python train.py --arch="wavenet" --noise_aug=0.002 --input="waveform_16khz" --norm="batchnorm" --wave_channels=128 --wave_strides=[5, 2, 2, 2, 2, 2] --widths=[192] --eps=1e-08 --batch_size=64 --lr_schedule="step"
Rows from block 2 of a small multi-label audio tagger, named by matrix and row number. Rows with one number belong to one channel. Each number is 200 + 20 x the weight over its row's rms, rounded and kept within 0 to 999. All counts start at 0. After the name is the row's rms in percent of the matrix's.
After each channel's rows are labels from the 100 clips, of 14976, where the channel reaches its largest size: "strongest on" is what is common among them. Only what is clearly more common there than usual is listed. The data: notes from a synthesiser with random patches. In brackets: how many of the 100.
# filt: filter width-3 conv, dilation 4 (model.blocks.2.filt.weight, 192x192x3, each kernel summed), inputs 0-191
# gate: gate width-3 conv, dilation 4 (model.blocks.2.gate.weight, 192x192x3, each kernel summed), inputs 0-191
# out: residual pointwise conv (model.blocks.2.out.weight, 192x192x1, transposed), outputs 0-191

filt.113,142,113,188,219,197,218,214,170,202,204,203,216,199,179,197,208,224,230,223,174,211,193,199,198,198,194,207,183,208,186,201,213,209,220,219,210,201,208,224,182,210,186,204,192,212,208,241,146,190,181,212,199,194,197,221,211,199,204,219,207,195,219,215,193,205,212,189,226,210,205,212,215,184,208,231,197,220,225,202,203,226,197,209,170,196,195,213,237,181,204,225,212,194,219,211,213,174,209,175,197,188,213,158,190,188,208,181,189,198,215,205,171,184,220,211,189,209,199,219,198,206,137,180,129,203,223,202,179,193,203,210,205,211,222,198,190,201,219,178,172,189,199,213,179,217,174,195,129,180,214,203,206,204,166,207,213,186,229,179,218,190,194,225,171,212,176,216,207,230,222,198,215,167,181,215,188,185,165,166,167,187,238,198,212,187,212,213,215,192,237,178,187,202
gate.113,136,316,206,196,204,204,202,221,196,198,194,195,210,192,207,197,182,187,188,220,208,186,190,196,215,199,197,210,214,192,209,210,213,203,210,206,200,198,197,214,176,210,209,204,183,199,190,282,207,223,209,198,204,208,197,173,209,206,177,197,207,204,202,202,198,199,195,204,196,176,198,200,189,209,213,192,201,182,194,207,203,185,197,214,198,208,209,172,201,217,194,207,217,191,206,185,199,208,204,215,207,183,208,202,213,203,209,218,182,208,192,228,211,207,205,204,206,190,179,173,209,272,222,290,200,197,206,196,227,197,180,199,213,183,153,222,208,202,193,202,214,173,205,218,142,189,203,308,209,209,201,212,198,215,205,197,215,204,186,194,226,198,205,203,218,223,208,207,198,190,198,205,241,207,191,185,200,179,203,211,211,173,196,186,196,209,208,213,199,195,215,203,200
out.113,147,98,199,185,206,188,228,209,193,201,196,202,222,200,194,188,220,224,230,207,219,192,208,211,175,201,239,203,207,188,197,189,215,192,200,192,204,198,196,199,200,205,171,222,211,209,206,191,205,158,213,203,212,200,213,203,179,231,185,191,188,201,185,198,265,186,188,197,186,189,207,217,204,206,202,193,192,215,199,193,205,208,229,217,201,189,201,186,220,200,187,201,203,235,205,216,198,189,196,201,208,212,210,209,195,203,187,215,169,213,200,205,186,196,223,222,208,191,214,212,223,135,170,131,214,227,211,228,184,179,210,199,175,202,183,184,210,211,246,187,179,209,203,159,224,186,222,130,198,217,205,202,213,160,209,196,192,194,194,209,212,210,230,216,190,209,185,239,186,233,188,198,163,216,193,192,243,195,188,187,194,167,205,205,205,189,192,229,200,216,231,208,195
strongest on: drive (60)

filt.64,087,160,184,204,192,193,180,201,202,222,185,202,204,213,187,173,181,181,201,178,206,197,157,202,168,167,210,187,198,200,227,194,198,227,216,206,202,205,186,205,205,217,166,194,236,172,186,160,203,161,200,205,211,229,195,170,181,197,210,184,230,193,209,170,221,199,248,195,266,196,215,205,236,156,160,221,186,198,219,152,194,220,195,166,192,196,206,152,180,188,218,209,203,167,230,224,235,205,187,182,167,195,199,167,191,214,188,214,219,203,210,182,217,215,175,189,156,188,185,187,184,161,180,166,188,203,166,196,219,192,195,201,208,192,221,191,201,211,182,218,199,213,201,188,208,211,205,178,219,196,187,171,198,199,217,203,178,196,196,210,178,210,199,197,207,180,200,174,186,214,203,180,165,206,159,168,192,187,197,225,194,229,190,169,209,206,213,207,163,184,204,216,195
gate.64,108,227,199,202,201,237,207,183,187,207,181,228,197,166,194,185,211,177,199,194,199,195,208,149,199,185,194,201,233,195,214,236,207,225,218,228,210,216,178,177,193,175,190,181,207,207,220,216,193,203,236,186,188,208,214,183,231,206,211,180,221,219,230,173,199,243,216,232,171,192,200,204,207,194,210,176,209,200,198,200,235,223,213,202,184,220,239,195,214,204,230,206,217,196,189,204,196,241,208,216,209,232,179,205,220,168,190,192,198,240,193,190,170,232,211,206,205,180,183,194,215,218,182,212,181,218,192,164,202,191,206,215,239,197,184,218,229,182,183,178,166,216,241,199,180,170,186,230,203,223,214,176,202,165,200,216,198,231,213,188,195,188,233,164,237,198,244,218,249,205,221,192,211,196,204,171,187,200,191,192,167,200,194,190,181,250,216,228,200,221,188,223,208
out.64,066,197,188,208,181,217,231,183,239,223,170,229,233,184,197,161,210,220,201,220,207,234,212,182,163,191,193,229,207,209,196,171,199,207,197,217,178,202,220,179,161,224,188,199,234,203,197,202,215,228,204,183,215,229,225,189,178,244,179,215,230,188,242,188,230,205,194,177,213,189,190,176,193,188,217,196,204,208,243,204,203,216,196,162,216,199,229,224,174,167,225,201,143,216,188,183,186,233,170,190,205,179,179,208,170,194,192,183,195,218,191,206,174,188,208,218,207,192,187,208,241,202,220,179,198,213,193,172,206,193,221,193,206,194,183,199,184,213,193,174,243,204,222,197,190,200,169,189,185,186,190,199,232,190,176,209,208,195,212,174,221,183,233,211,180,197,223,222,188,216,190,208,207,199,178,163,234,209,224,172,212,202,224,179,174,185,207,219,190,198,154,235,191
strongest on: pad (50)

filt.120,098,199,190,176,193,178,221,228,223,205,213,181,218,230,168,208,157,197,160,191,192,237,124,213,186,184,204,192,188,208,209,201,220,212,200,178,197,196,209,217,184,236,208,178,246,184,171,180,204,196,186,223,220,210,166,191,187,197,244,198,231,161,180,186,202,179,221,182,216,188,200,210,235,189,171,196,168,195,168,199,190,214,182,166,178,211,196,197,162,203,232,191,168,185,206,200,233,191,222,185,226,205,212,161,213,216,227,197,225,189,215,192,227,188,189,219,182,187,180,174,241,213,186,207,226,191,172,188,200,198,203,213,189,186,221,202,210,204,201,222,189,232,179,184,221,226,215,181,200,177,183,206,216,223,169,172,219,169,196,197,189,233,170,206,176,180,180,192,189,186,186,174,189,199,186,219,192,209,227,221,190,200,206,194,223,187,189,176,201,183,189,187,218
gate.120,116,195,204,224,193,235,190,183,218,204,176,221,214,182,211,195,208,203,213,171,207,200,215,187,189,217,192,186,241,197,228,232,204,215,210,244,189,217,211,177,189,198,202,194,195,225,207,202,182,199,232,171,185,200,210,169,206,208,208,183,212,222,217,215,211,209,208,255,215,184,166,200,183,231,240,208,229,180,225,214,234,201,196,205,198,219,242,191,207,212,221,199,198,197,200,206,210,223,197,185,201,215,191,220,233,206,170,184,165,230,178,188,175,232,220,206,222,168,178,192,191,180,168,206,169,214,196,184,209,198,207,217,239,187,179,207,224,198,166,184,178,227,235,197,181,198,179,219,209,235,202,190,239,175,200,209,218,229,193,186,190,214,254,168,241,223,234,237,229,218,219,217,210,194,205,172,192,203,189,180,219,201,199,200,178,235,235,212,199,222,189,204,214
out.120,085,218,226,207,165,190,169,183,188,194,143,190,176,219,203,180,189,218,202,195,181,222,185,197,188,198,172,204,252,213,199,229,188,194,189,194,186,204,197,190,189,188,206,185,172,183,164,205,191,185,215,184,204,189,174,179,195,192,211,167,214,180,179,173,216,201,197,217,174,172,210,201,195,189,218,197,212,194,200,187,209,179,184,192,190,235,235,199,210,207,188,202,189,181,157,156,207,197,232,174,238,225,210,167,219,205,179,221,198,204,209,201,182,236,195,177,181,191,150,165,208,213,155,207,204,187,213,212,200,198,188,207,239,183,187,188,231,187,176,201,177,213,212,185,208,239,167,185,227,197,238,197,215,196,214,225,223,223,198,196,219,194,252,206,227,189,181,232,201,199,168,180,203,219,197,199,204,200,245,224,211,218,177,155,211,222,216,213,209,182,205,205,190
strongest on: pluck (58); triangle (27)

filt.148,101,194,202,192,181,173,237,209,211,190,227,192,222,213,193,218,190,209,205,178,224,199,176,219,202,181,222,227,179,170,195,187,235,231,193,175,217,175,165,219,201,207,206,245,247,193,192,195,225,188,184,210,215,192,248,211,158,217,188,205,213,199,181,183,230,178,205,183,225,203,208,174,235,199,182,189,193,197,187,192,168,222,231,155,203,199,175,205,196,197,223,205,196,224,205,226,183,176,176,160,220,150,229,205,202,214,177,202,184,181,210,243,218,187,212,235,206,201,209,201,246,167,191,182,220,195,222,211,203,216,197,190,176,192,184,216,193,213,225,215,200,183,172,229,211,210,214,208,168,173,195,202,189,196,220,208,224,185,150,206,226,194,196,216,167,196,166,203,168,225,199,204,191,207,199,188,232,166,182,206,176,192,217,202,189,185,188,180,181,189,212,213,188
gate.148,111,192,190,213,196,240,200,214,185,187,189,225,197,167,207,200,225,217,214,193,228,188,208,177,189,213,232,197,214,197,192,223,248,219,217,225,197,193,209,210,193,195,205,182,210,207,187,198,207,194,236,184,226,215,223,197,211,204,214,172,233,194,224,187,217,220,208,219,166,181,197,202,209,183,219,192,207,192,203,216,251,208,233,204,196,193,239,217,195,202,217,219,217,212,196,212,195,239,183,217,188,251,201,207,215,193,197,180,185,253,170,169,170,211,224,197,210,191,159,218,188,207,191,226,203,243,211,173,195,181,184,212,229,198,187,215,203,202,184,204,188,194,229,201,169,163,202,202,205,240,193,218,188,167,206,215,200,230,200,220,189,201,223,167,234,199,242,215,237,241,208,227,184,209,213,169,209,187,184,215,172,194,192,214,196,236,211,237,183,239,212,202,235
out.148,064,176,177,235,209,197,205,213,182,187,227,214,204,175,242,203,234,231,220,161,249,183,206,204,192,200,246,202,184,179,219,221,238,221,170,229,195,175,211,238,191,193,217,225,202,210,224,179,188,182,167,209,192,211,210,201,182,196,194,180,195,214,226,178,218,146,214,235,207,192,180,197,212,184,213,244,228,185,185,198,215,185,247,195,206,212,181,202,211,217,208,242,195,213,196,201,183,224,163,184,189,185,220,236,206,210,167,188,178,192,211,205,210,180,211,165,220,196,212,223,181,170,184,180,211,230,233,198,183,178,196,223,208,185,211,217,185,189,189,211,196,212,181,223,185,183,232,205,186,190,187,229,182,160,208,208,183,212,215,202,187,211,198,173,205,179,201,191,221,226,181,220,195,194,207,184,228,206,191,191,197,177,195,199,153,181,187,190,186,218,215,189,239
strongest on: noise (65); notch (60)

filt.116,051,201,216,236,243,200,254,196,226,208,219,179,237,205,196,181,207,211,211,230,229,174,219,222,215,210,193,208,196,202,206,210,203,222,212,189,181,204,217,223,210,158,174,206,234,191,237,194,190,226,178,196,195,164,221,227,213,181,186,247,170,239,183,145,194,180,168,219,210,182,232,226,195,205,208,197,213,215,183,236,186,213,214,190,218,215,177,170,212,198,200,224,184,192,200,204,152,184,176,225,223,203,154,218,182,204,200,202,207,178,227,185,190,222,175,202,230,198,226,187,214,184,202,182,188,187,229,224,161,216,204,214,198,231,183,177,198,205,166,177,177,182,176,220,168,192,202,210,197,190,208,235,188,202,216,198,198,190,190,227,183,181,223,220,193,175,177,174,198,203,214,191,217,192,204,201,186,168,204,180,206,167,228,205,202,201,198,192,218,196,214,191,202
gate.116,093,205,201,206,195,244,187,175,198,189,194,229,206,170,210,195,220,188,211,171,220,205,203,172,202,218,191,183,238,192,208,223,216,208,207,238,233,217,189,167,194,178,205,181,201,213,218,217,185,192,242,180,179,195,213,193,234,200,215,189,208,220,211,205,199,231,200,240,195,176,183,201,184,216,217,206,222,177,196,202,247,208,194,195,199,202,244,213,199,218,226,205,213,194,201,196,191,233,191,196,199,223,189,221,253,192,186,176,170,239,184,179,182,230,223,199,219,192,186,201,205,184,167,199,184,218,199,172,202,195,221,213,234,203,184,218,214,187,181,172,180,215,245,207,201,177,181,206,191,230,205,185,203,163,215,213,202,223,185,183,192,195,240,155,230,206,246,220,252,210,212,203,198,186,203,174,190,190,174,176,176,220,191,201,178,246,216,212,205,229,184,204,217
out.116,048,219,183,252,204,195,165,200,179,182,218,142,187,175,208,187,199,198,205,202,183,171,199,192,193,175,199,190,190,175,191,185,194,215,190,181,198,168,222,224,155,145,185,228,196,165,210,230,177,223,176,193,204,171,191,193,218,189,182,197,193,230,167,207,170,176,194,241,196,186,205,182,195,185,234,192,223,186,196,213,205,193,202,187,169,214,198,193,202,217,183,181,214,172,195,199,198,186,165,219,229,185,201,189,178,204,197,162,207,186,173,230,212,193,185,169,156,193,198,185,197,199,220,226,190,185,209,178,186,181,196,195,192,221,180,200,212,180,181,205,203,218,185,211,179,161,206,227,190,172,209,195,179,222,214,196,192,173,183,212,206,191,176,213,232,223,160,166,214,212,194,215,225,193,220,200,191,160,173,175,200,159,186,154,187,202,225,182,199,185,196,174,198
strongest on: pad (65); bass register (49); triangle (37)

filt.134,078,242,201,210,172,214,202,223,214,191,208,215,178,195,214,209,201,144,175,202,231,166,218,191,224,194,203,209,210,220,206,222,204,206,221,198,217,220,220,202,217,213,201,162,189,211,229,217,181,242,191,232,184,209,188,195,233,174,231,234,214,215,219,183,170,233,201,212,215,196,197,170,197,223,204,187,206,223,205,218,204,199,175,206,182,194,209,197,190,219,215,213,230,187,235,211,232,215,245,236,181,199,197,203,205,203,235,183,245,197,207,173,215,196,206,207,199,182,211,208,190,242,199,235,186,176,164,193,216,194,215,207,193,212,241,179,218,195,172,179,193,230,209,188,221,199,224,213,176,194,199,173,225,204,160,151,214,191,216,188,169,203,214,195,206,200,206,193,229,184,242,160,225,195,191,217,174,203,219,183,169,241,204,193,201,219,203,198,218,184,185,182,211
gate.134,127,205,202,202,201,237,196,169,203,196,176,230,196,163,201,189,209,217,208,183,210,193,209,175,186,198,190,176,236,195,213,223,206,207,213,241,212,218,210,160,191,192,197,184,200,211,203,223,189,188,253,182,189,202,198,190,211,202,213,180,213,224,216,208,211,238,193,223,199,172,179,194,184,206,221,201,211,194,195,198,256,195,188,204,184,213,254,205,204,213,213,194,190,194,202,195,195,240,199,207,193,232,189,204,241,213,190,191,180,246,193,195,180,221,223,188,216,182,165,187,194,192,182,206,185,230,205,171,212,194,198,209,242,203,189,212,202,197,183,185,199,214,249,187,198,174,179,194,196,240,204,205,200,164,208,217,203,230,191,193,188,194,231,156,245,209,255,235,242,229,200,207,205,195,208,179,187,189,176,186,188,205,194,203,167,243,224,224,196,244,190,197,210
out.134,090,184,170,165,183,193,206,179,170,196,207,242,195,186,186,191,197,208,205,228,192,180,185,209,178,190,201,209,161,200,209,202,192,193,204,228,188,196,231,192,219,198,204,188,225,206,216,186,225,205,211,188,204,204,220,198,164,203,177,222,207,211,255,182,216,230,224,158,226,228,178,211,206,220,197,205,165,203,222,209,211,207,194,201,198,171,196,209,168,176,211,179,187,229,232,205,202,194,188,186,151,185,197,193,159,223,240,226,206,228,202,186,173,195,193,165,207,194,215,227,168,180,238,194,161,224,191,181,199,195,206,189,199,201,211,176,180,212,188,236,228,211,221,197,177,191,200,198,181,243,198,209,211,223,188,184,180,199,201,203,210,191,189,203,212,234,247,179,181,209,203,233,207,184,180,168,205,200,164,218,171,212,226,244,185,178,212,227,187,207,159,219,187
strongest on: pad (82)

filt.48,057,198,204,178,181,228,191,169,201,211,200,222,205,183,198,208,202,226,241,163,209,213,228,195,195,187,175,187,225,202,196,208,190,186,212,226,233,225,218,157,185,218,200,206,184,224,235,207,180,202,221,200,159,190,188,210,200,210,206,206,189,232,210,226,202,223,182,241,209,185,195,195,168,203,244,200,177,207,167,194,219,204,175,192,199,175,219,211,177,222,210,176,198,198,180,189,167,208,208,193,213,208,188,246,231,203,205,169,177,207,209,195,187,222,208,195,210,178,202,197,207,176,184,185,168,201,215,198,229,219,225,196,212,217,191,201,193,189,184,163,181,221,231,197,213,191,184,201,216,220,226,219,186,180,226,209,237,203,209,160,228,209,238,172,210,227,226,215,243,200,161,219,216,166,209,188,192,219,192,164,229,243,203,189,171,206,196,203,214,225,149,187,204
gate.48,115,212,194,202,201,247,208,196,200,198,197,231,218,167,191,213,206,206,196,178,213,203,198,170,213,205,199,185,236,187,210,224,213,216,228,237,209,214,211,177,189,193,202,179,198,209,225,222,183,196,244,182,197,212,215,214,230,209,218,196,212,228,212,200,203,233,195,239,192,175,189,196,184,200,223,197,212,186,212,189,243,218,206,199,189,208,238,216,193,223,223,201,208,184,203,212,199,239,189,210,204,238,176,202,238,198,196,179,176,239,174,179,181,227,230,197,214,176,181,195,200,195,168,206,181,224,193,175,217,195,214,203,232,205,193,229,212,180,174,175,179,207,244,201,196,167,189,203,196,235,196,192,204,169,219,208,206,224,188,193,185,209,244,163,229,193,244,235,256,218,201,208,191,179,197,179,194,184,181,172,171,195,194,196,175,243,218,215,214,240,189,205,223
out.48,061,205,187,231,176,169,199,189,194,196,192,169,224,210,187,196,197,189,187,191,188,226,158,205,169,202,179,177,181,217,197,217,195,209,226,207,218,172,205,193,217,207,223,167,209,177,201,178,182,185,201,193,207,198,192,176,202,207,210,202,221,181,213,158,224,211,196,194,219,176,191,213,203,189,172,178,206,224,188,189,204,235,183,169,164,175,237,164,187,213,182,200,211,186,213,175,209,180,177,219,162,191,237,166,222,193,240,201,230,225,182,171,210,226,175,180,167,145,192,208,215,212,200,214,167,211,201,177,206,229,228,202,178,181,228,202,193,156,175,209,227,207,210,211,183,204,195,203,198,220,203,204,204,198,203,192,197,192,201,176,193,193,189,208,213,197,170,230,212,176,199,229,196,182,149,174,188,174,208,215,173,222,148,190,196,192,187,179,191,193,160,157,200
strongest on: pluck (60); drive (56); low-pass (44)

filt.28,065,216,193,181,198,210,129,191,152,203,185,208,172,177,159,193,191,194,181,226,160,200,205,169,195,190,182,204,236,216,215,224,216,220,217,220,198,216,208,190,193,168,178,165,207,185,209,221,197,219,224,208,183,212,205,180,233,185,187,195,214,229,216,206,190,240,204,213,182,211,216,182,217,196,203,188,194,218,189,162,224,194,182,201,164,220,225,201,206,220,198,171,214,172,206,197,223,226,220,238,186,215,178,192,214,216,218,202,218,223,222,177,203,214,200,176,173,179,191,161,175,209,215,230,185,214,184,185,190,185,177,206,222,198,186,192,213,163,195,193,165,193,232,183,196,189,192,206,198,218,193,219,151,184,220,201,193,206,234,200,201,202,209,170,222,192,234,211,247,194,170,213,227,179,190,184,188,224,197,194,205,222,166,164,187,232,207,214,188,217,198,216,211
gate.28,100,210,209,216,205,241,165,176,186,175,194,219,202,177,211,203,212,187,205,189,203,205,208,182,211,222,192,195,236,197,209,231,206,211,229,244,210,221,194,169,211,179,206,179,189,221,224,218,179,198,237,188,184,201,226,190,239,201,202,198,207,220,217,196,195,233,196,245,208,187,189,199,168,226,228,206,215,202,209,198,249,187,192,214,212,198,244,209,207,220,221,198,232,201,208,189,206,229,196,218,184,223,180,210,237,202,196,179,179,237,190,178,175,231,199,201,219,185,193,210,204,206,187,217,186,212,202,184,230,197,214,201,240,206,178,213,210,204,177,158,186,200,246,203,193,177,185,215,214,238,202,191,194,177,215,214,201,236,204,199,202,202,248,166,237,207,248,213,256,216,210,215,205,184,202,183,174,192,188,170,185,216,187,205,182,243,220,217,206,226,194,211,215
out.28,051,175,211,201,203,218,179,185,224,221,207,202,205,195,203,166,209,210,199,206,211,179,207,203,150,195,195,184,199,238,204,212,169,184,184,221,186,192,202,177,225,194,203,188,217,205,190,183,199,193,218,242,203,220,192,188,183,189,182,212,171,184,153,198,227,244,198,195,222,202,243,221,207,205,209,227,190,239,192,182,177,211,187,220,202,187,206,166,207,196,217,204,177,176,190,207,184,211,198,208,187,190,200,202,206,183,266,216,245,216,194,184,216,200,206,173,201,201,179,187,184,188,196,190,175,226,184,246,199,165,181,208,170,222,243,153,174,197,239,234,248,199,244,149,192,195,217,163,198,214,193,232,183,193,204,173,219,176,216,202,195,198,198,211,237,224,200,209,187,201,197,229,197,204,200,206,193,199,230,190,221,204,204,214,207,183,214,219,187,224,189,182,189
strongest on: pluck (58); triangle (50); square (32)

filt.112,074,171,202,197,205,154,210,204,229,210,191,194,212,209,195,238,203,258,211,183,201,223,179,227,196,219,202,222,173,198,176,182,203,177,189,167,161,209,205,228,209,216,199,209,210,204,171,184,178,190,174,196,216,167,186,230,173,192,205,186,177,189,176,207,212,156,176,180,184,187,208,202,196,173,193,201,197,196,190,202,175,203,236,193,239,180,173,205,199,184,196,200,158,222,196,194,215,164,196,171,230,191,220,180,205,209,181,203,198,174,206,211,202,179,195,225,181,205,183,196,215,172,200,177,231,200,261,209,191,214,208,204,182,214,203,205,174,213,207,231,183,197,152,199,219,222,197,197,213,173,214,247,216,209,199,213,216,171,159,227,221,209,176,213,169,204,164,179,175,207,178,214,194,192,219,221,218,199,224,198,222,204,221,194,228,163,183,173,221,194,207,173,209
gate.112,101,210,211,226,201,246,217,164,202,188,198,227,204,190,231,180,228,214,221,168,232,176,226,189,195,233,175,208,232,189,204,218,214,210,215,246,220,226,210,166,199,178,191,194,210,230,209,212,180,197,228,165,188,187,200,207,207,190,195,188,203,223,216,175,204,215,181,263,208,178,211,206,172,204,237,214,217,183,217,216,234,210,202,211,220,206,230,192,222,202,231,227,201,191,197,199,202,222,189,183,186,213,207,239,241,208,172,162,169,226,189,195,151,215,214,180,224,185,178,206,192,192,183,201,175,218,204,200,209,207,204,222,230,220,168,198,193,205,180,163,190,203,225,207,192,188,163,216,201,232,213,213,204,185,216,209,193,226,187,193,194,197,248,184,230,218,233,218,234,214,218,208,210,194,213,194,197,203,192,165,202,219,221,214,188,227,215,208,198,228,196,194,208
out.112,072,207,225,237,182,246,207,176,198,213,191,206,229,202,215,191,225,214,195,243,222,188,219,222,200,193,181,232,224,208,158,229,236,208,193,247,204,229,208,185,193,182,206,180,199,221,191,194,209,207,204,198,200,171,223,228,169,229,207,208,247,179,210,168,200,183,194,184,204,172,210,200,200,169,179,228,234,197,211,214,209,221,212,185,204,189,204,185,182,183,185,226,229,201,183,226,204,215,208,196,218,234,182,206,197,185,197,219,219,222,183,197,173,180,208,166,204,197,192,182,222,206,212,196,231,233,216,200,212,199,219,228,205,213,204,184,183,218,202,219,211,215,214,198,205,232,191,241,174,261,199,214,197,215,181,197,185,227,195,176,182,185,195,228,228,204,213,212,239,191,211,167,213,175,205,209,197,208,253,212,180,176,210,188,210,250,198,192,219,227,205,219,223
strongest on: filter wobble (46); resonance (35)

filt.103,087,200,186,200,210,194,189,174,195,203,212,210,220,177,203,229,225,250,222,187,202,199,179,187,217,170,166,191,204,195,196,199,192,193,202,195,195,195,234,165,195,212,199,217,193,200,191,225,181,207,227,212,167,193,172,249,174,196,187,190,187,218,199,194,213,197,152,196,178,171,205,226,175,190,223,215,197,184,201,168,198,184,194,202,185,182,203,208,205,215,208,199,190,177,219,166,201,212,218,190,181,197,215,187,239,232,212,176,195,209,178,246,217,182,238,180,188,158,184,180,198,187,211,187,214,233,243,186,203,215,229,183,195,226,168,222,185,201,198,188,186,209,208,210,239,201,170,210,198,205,246,252,192,189,208,234,184,194,190,166,199,176,194,186,188,220,209,217,231,181,187,222,205,166,205,201,201,189,161,172,218,237,194,205,167,195,199,201,237,243,179,175,197
gate.103,110,213,217,206,203,249,188,176,188,195,187,229,205,174,196,213,220,191,203,183,218,183,214,175,208,207,193,183,244,201,208,225,204,204,208,249,231,221,208,161,194,179,201,175,208,210,219,217,186,192,243,170,189,199,204,198,228,193,197,186,206,227,218,200,211,229,197,246,197,168,191,193,180,211,222,203,218,183,201,196,240,204,193,218,207,206,240,191,199,209,213,206,205,189,198,197,191,234,190,210,193,235,196,216,239,182,190,185,175,236,178,179,173,233,227,192,221,182,180,198,203,204,177,204,177,217,184,190,205,196,208,211,244,197,188,220,211,183,176,174,188,192,244,200,193,174,185,216,192,241,203,185,202,171,212,207,211,230,201,193,186,197,251,165,245,204,245,235,244,215,217,200,206,188,205,177,194,202,192,183,178,204,198,196,183,243,228,219,184,231,197,203,216
out.103,073,182,169,176,175,211,253,203,204,231,166,251,213,222,199,201,190,202,202,176,218,232,172,193,188,241,203,188,225,215,228,237,211,156,183,225,188,186,199,178,201,219,219,203,228,216,168,183,198,196,187,177,210,207,183,182,203,204,198,191,177,160,211,207,226,188,192,187,190,168,164,203,168,219,196,180,195,176,209,226,234,206,189,182,232,204,235,225,170,188,219,210,151,192,207,179,203,201,198,163,185,193,205,162,188,218,200,229,180,228,165,186,203,201,195,246,219,204,161,209,187,172,196,202,185,218,196,148,200,187,200,218,215,194,203,200,191,214,179,172,205,209,218,189,184,230,186,180,238,213,201,211,211,204,175,204,213,180,184,210,208,233,209,162,196,214,215,214,176,206,201,206,194,195,186,206,204,183,176,204,219,200,229,189,214,208,209,197,184,186,168,201,208
strongest on: pluck (58); harmonic FM (30)

filt.53,076,179,221,218,202,199,240,208,207,188,204,206,203,215,188,202,162,244,174,225,202,238,135,237,204,223,182,231,202,172,203,170,218,207,223,187,180,193,192,212,217,210,194,171,185,191,202,182,202,211,191,225,196,181,200,228,189,205,227,206,213,171,187,151,209,164,203,191,200,170,226,176,181,194,203,181,216,197,202,239,194,208,240,203,239,190,199,191,186,217,210,198,186,208,174,172,222,188,217,173,231,181,201,161,199,235,186,189,202,195,186,193,206,201,214,220,207,160,196,169,238,187,186,189,210,219,247,217,182,197,192,205,187,208,201,197,186,243,206,216,157,188,188,214,203,212,210,196,213,191,193,245,220,212,183,207,222,195,163,185,183,214,206,222,178,179,183,210,206,180,181,201,197,182,202,223,202,180,235,200,170,181,231,202,209,191,196,200,246,208,200,205,218
gate.53,114,186,193,199,190,221,200,210,205,199,177,224,214,174,187,202,210,194,207,201,216,209,184,186,188,217,206,200,223,204,207,234,239,219,218,223,197,209,204,196,195,199,207,176,188,201,195,200,174,197,237,193,202,211,200,190,214,192,249,172,231,194,221,179,212,229,200,235,182,170,197,208,184,206,217,179,200,193,182,197,246,203,199,198,177,189,243,212,202,233,243,206,230,196,206,203,226,234,193,218,193,243,208,176,248,212,214,166,205,238,168,167,186,214,214,193,203,182,162,205,194,204,191,234,205,226,203,170,216,184,219,235,232,204,201,215,220,204,164,187,185,214,226,197,183,177,195,200,219,223,209,209,214,173,171,216,202,219,196,193,198,212,232,167,230,199,237,227,265,215,205,206,196,186,208,179,182,174,207,196,195,221,186,197,191,236,213,217,196,227,194,197,251
out.53,072,191,220,220,155,198,180,222,169,169,207,215,184,169,208,191,223,197,204,264,197,205,201,192,198,211,203,225,173,177,194,204,185,176,219,193,199,180,207,204,252,214,207,183,201,204,201,198,210,203,212,215,203,218,189,204,196,218,213,219,196,199,228,214,199,223,216,166,178,238,206,193,198,215,202,167,199,210,232,204,223,213,183,237,201,180,230,232,223,205,172,199,188,220,224,213,236,182,225,208,164,209,211,206,201,184,224,228,208,221,221,170,201,193,195,206,185,211,198,233,180,203,233,216,198,215,190,185,196,193,187,164,171,209,213,193,194,205,202,205,200,186,210,179,202,155,211,163,174,233,187,183,188,232,168,183,129,248,209,187,207,189,190,227,212,218,245,218,201,191,178,226,204,209,190,215,200,212,214,219,176,226,173,182,186,178,188,227,199,214,203,203,225
strongest on: noise (67); notch (56)